Rows from block 6 of a small multi-label image tagger, named by matrix and row number. Rows with one number belong to one channel. Each number is 500 + 25 x the weight over its row's rms, rounded and kept within 0 to 999. All counts start at 0. Numbers have three digits each. After the name is the row's rms in percent of the matrix's.
Before each channel's rows are labels from the 100 images, of 14976, where the channel reaches its highest value: "responds to" is what is common among them. Only what is clearly more common there than usual is listed. The data: single printed letters, digits and signs in grey, bent and noisy.
# convs0: first 3x3 conv (model.blocks.6.convs.0.weight, 96x96x3x3, each kernel summed), inputs 0-95
# convs1: second 3x3 conv (model.blocks.6.convs.1.weight, 96x96x3x3, transposed, each kernel summed), outputs 0-95

responds to: bold
convs0.42 108:481530496497466480491478513548515488506489512452531467525514520561459512460477527460506514548491478507502500500502514512494484504545497518488447514498479496467462504470469494526488526456532458502529528510496493478518488500517526463509494481511468483484540439529520494451477497506525499506
convs1.42 095:465519524501478496497517510508510456473485491516557461504516477475496473514467533464509513523490508518453484531499477503496524525492488535489494506454496475500518464493488461552479491449474478524465500554487517524545471497504505460522525497523471494536457479555486506507526515503477519516

responds to: typeface: sans-serif; small letter; the character i; the character j
convs0.81 098:522484505485456488513454502524499528459534512496515469518476510527456507505513489468475501494539503498490486518516503523467563469484500508506509510520507479507440525511472543516514511521497524503497499495500455475503532526497501480486496494527517465432413512560496506492479513502483494505
convs1.81 106:469516481510466488505471516498481483487461491494533501477483529469482520499509462491484502488481483536491505458480488521511515489490506500485442526468488463459531479504511471498490508502525512517463428455483478508584478471476487524499475524522467467539453519482492494477483514495468499511

responds to: serif
convs0.77 103:482514459505485494489479485527518530480486489483478472464500507536436485511441477539489531545476480495511476490505517509489477489561479466508468545524520498478513527521527522505496471526497525484496502475477520475461465473519517490440520477542495496449501473505508518503511530484501477477
convs1.77 095:487520525516475485478517528474491519474464529490502482473529509518497506485491517516521492496499469469485545541457467460439510507497521510475488477500477513499469474470502468523503444496527504537462471488473488520497493475521508451540509479463494481463488439470502471483541473479485511480

responds to: bold; serif
convs0.16 089:501521495512507468502486494528475514510497520526479497497501478619487454488482468492524477488492474529511544496476496489501559503527469497515438493490499520513497518501516496490470472495475493506545494494505503536439499500503510469457519514494455540469481471497514510470500496489509498509
convs1.16 098:497503504523506526489521504474527515482477483474530514500523505493500559589515508489478494481513502496498559490504522490498499533499501477487499538512485534457526480541496497483482470402494532490479484471525482471514465503506487521510469495500516527496516506551500480522531477533487507514

responds to: the character G
convs0.37 096:518452509477512477486492466477506501485461471476537460521464487461550465497475519488514484540463466466468495504544497488528456479489548472489531536498511452478496510479482513495521488487503564531487511495528511499508473532504492470473476522472460518503510502519524469501493491527508512525
convs1.37 118:534496514461557512495500486475482479514473496477519505532475478476468494503484466467502485540492462500477441493529528521546497465485461466523526506513522492451517528471479521502468478519476511477526488537532503532474489502490472477477500517528499468505464495504544476487472555499469503513

responds to: serif; the character a
convs0.32 086:505485503543465479496507468501503516490488483527472532533507460522449496507509518526535522530424498501526485475514448474477502500512509517530456490510516474508494478464515492532495472467518533473487511491473494466517459519523481543462525473512506520473482513493482533501435496516517481478
convs1.32 099:494512509507499492495479482516516502541502486525487493488523473464495464501563457509533539531505455519576475498508493482467472497504496473465528489487484495499509518499442470536496504500494519504508503541455538492458514513504528475498539525445534483471521505486482502479475478538494522481

responds to: the character *
convs0.5 113:496540482502525517500523503530500474487510465470507455444504478558522497494488500506513508511516460474498547493493469534524492492517504501498471475488489484490507478498485506470536485548533529460507457499464494511493499516509474507476542497445450443455541502469485491494481464487512481482
convs1.5 091:494499506510487488507493467531502467469478561556456489458530481508519503505533485519500493485526517485534523492473500490519511494531502506503514519484532506501458457496466504491541524521528518528462492515537510529459497527544516490490490527481585499495504481490471468526491520487536494464

responds to: bold; serif
convs0.43 104:480505503519504495497551483502511498513491438484467537479491493550484478495520486513491495516503488453503448497542487465476467512505461483476488518474474496508523477466480513515504519496495471487501515548476520553475472564519450494475521547518481543476493484513465526519499499483489492465
convs1.43 103:517502487472469510507482486495520478463521456517489541517478501546505470535490455492476507534448515506518480528491440461459484490487501461493482512527503489504531465488530501462503503492528469506479520513513506528483548516536487459538543525459495505517493465500495471501458496463487495476

responds to: bold; the character %
convs0.74 093:483518512498457510491519474502519504480493479459526482486503532525501462446447493514515514507517495463495518509539481505480460517525535543491436533507440480470499511483518517493525508524485555438512511512471506521511509531497502499458499519460496479529496494485489461538499472498504515521
convs1.74 091:512488478486477491486476456479461515460541490497506488500493462526455495519479514523493473529472513487487485515488499504465516503476508507487478518528492476502481502483483516510523506486477520433527472485436474521520442489538474476445548476507496516534478482560476503506509480538480483494

responds to: bold
convs0.68 107:475485522540541470474492455484453464536509521499467456481507516526533484521513482537461473525476469491469500483496458467521522487545532505466496489525487511471475537510504481486465494513499528543472501453487499519488465494455502502458516480506470495506523494483535479543496481514495517513
convs1.68 108:495520512491508467451503537535486486517516510473522474513477538561499490514523487554494505517514481528521495460509470495519483522513523511526560511490484494488455557518481512466455476492516526482495491487486509483479499507462492506506511457470445527483493512488561493494527493495479465470

responds to: serif
convs0.33 111:495495520471467480504496519520485542474493507556505505516501512531469527504507453534465548548467509492527523480507539508493545534509498510500471492502496464463521478478466508517489478509490569501514500532483461479516488516472490492463555475539489529508489508477480477463484483511540504517
convs1.33 099:467493530479498475515493490528523476528480497532489490510497487468506482485496539520479500448505480490518473504550487494526485483513512470508438480461490467502491517508467469557531521515560565473527493507488528506510479495521478506504473507506525552481540493481468507512505448504483529471

responds to: bold
convs0.76 084:513467508518490514478465517477488526468500488504530468505523476504505511490514446470537512500517434427492511498501468529468502502499492459482497520499519548470535508541510522470455503470455509498507540518492501472495466480485521517478515483536497484495500467508542511485514523469549516480
convs1.76 102:512494491536552475508534495514495495514527488453501538478519495481477459534535515516535558510480497475493475508514541476514476508542466523481500476532517510436495504479522486512488497476531498532496533497513503509516506483430520509459516529514537494524466482486541505537522508497501506467

responds to: serif; capital
convs0.30 120:455543540525466452510436521502464484517498540521485468491485490514519500500493472508511514502465492485494503480524507495491515465496472450534505499481503490489477480513528483471575541487507513501504509522482503489478528484485532482482480450532481560519458485481478534525482494521505521499
convs1.30 110:516476482506490496506505496507471509499558444515495507551535499479509483476521510461484475517445504507528500525486502493511473498494533477490557480508498508504487504489517544492455519481495512502536519473566445500517498466495495500494462488487465520494490484489489542510567457522510461493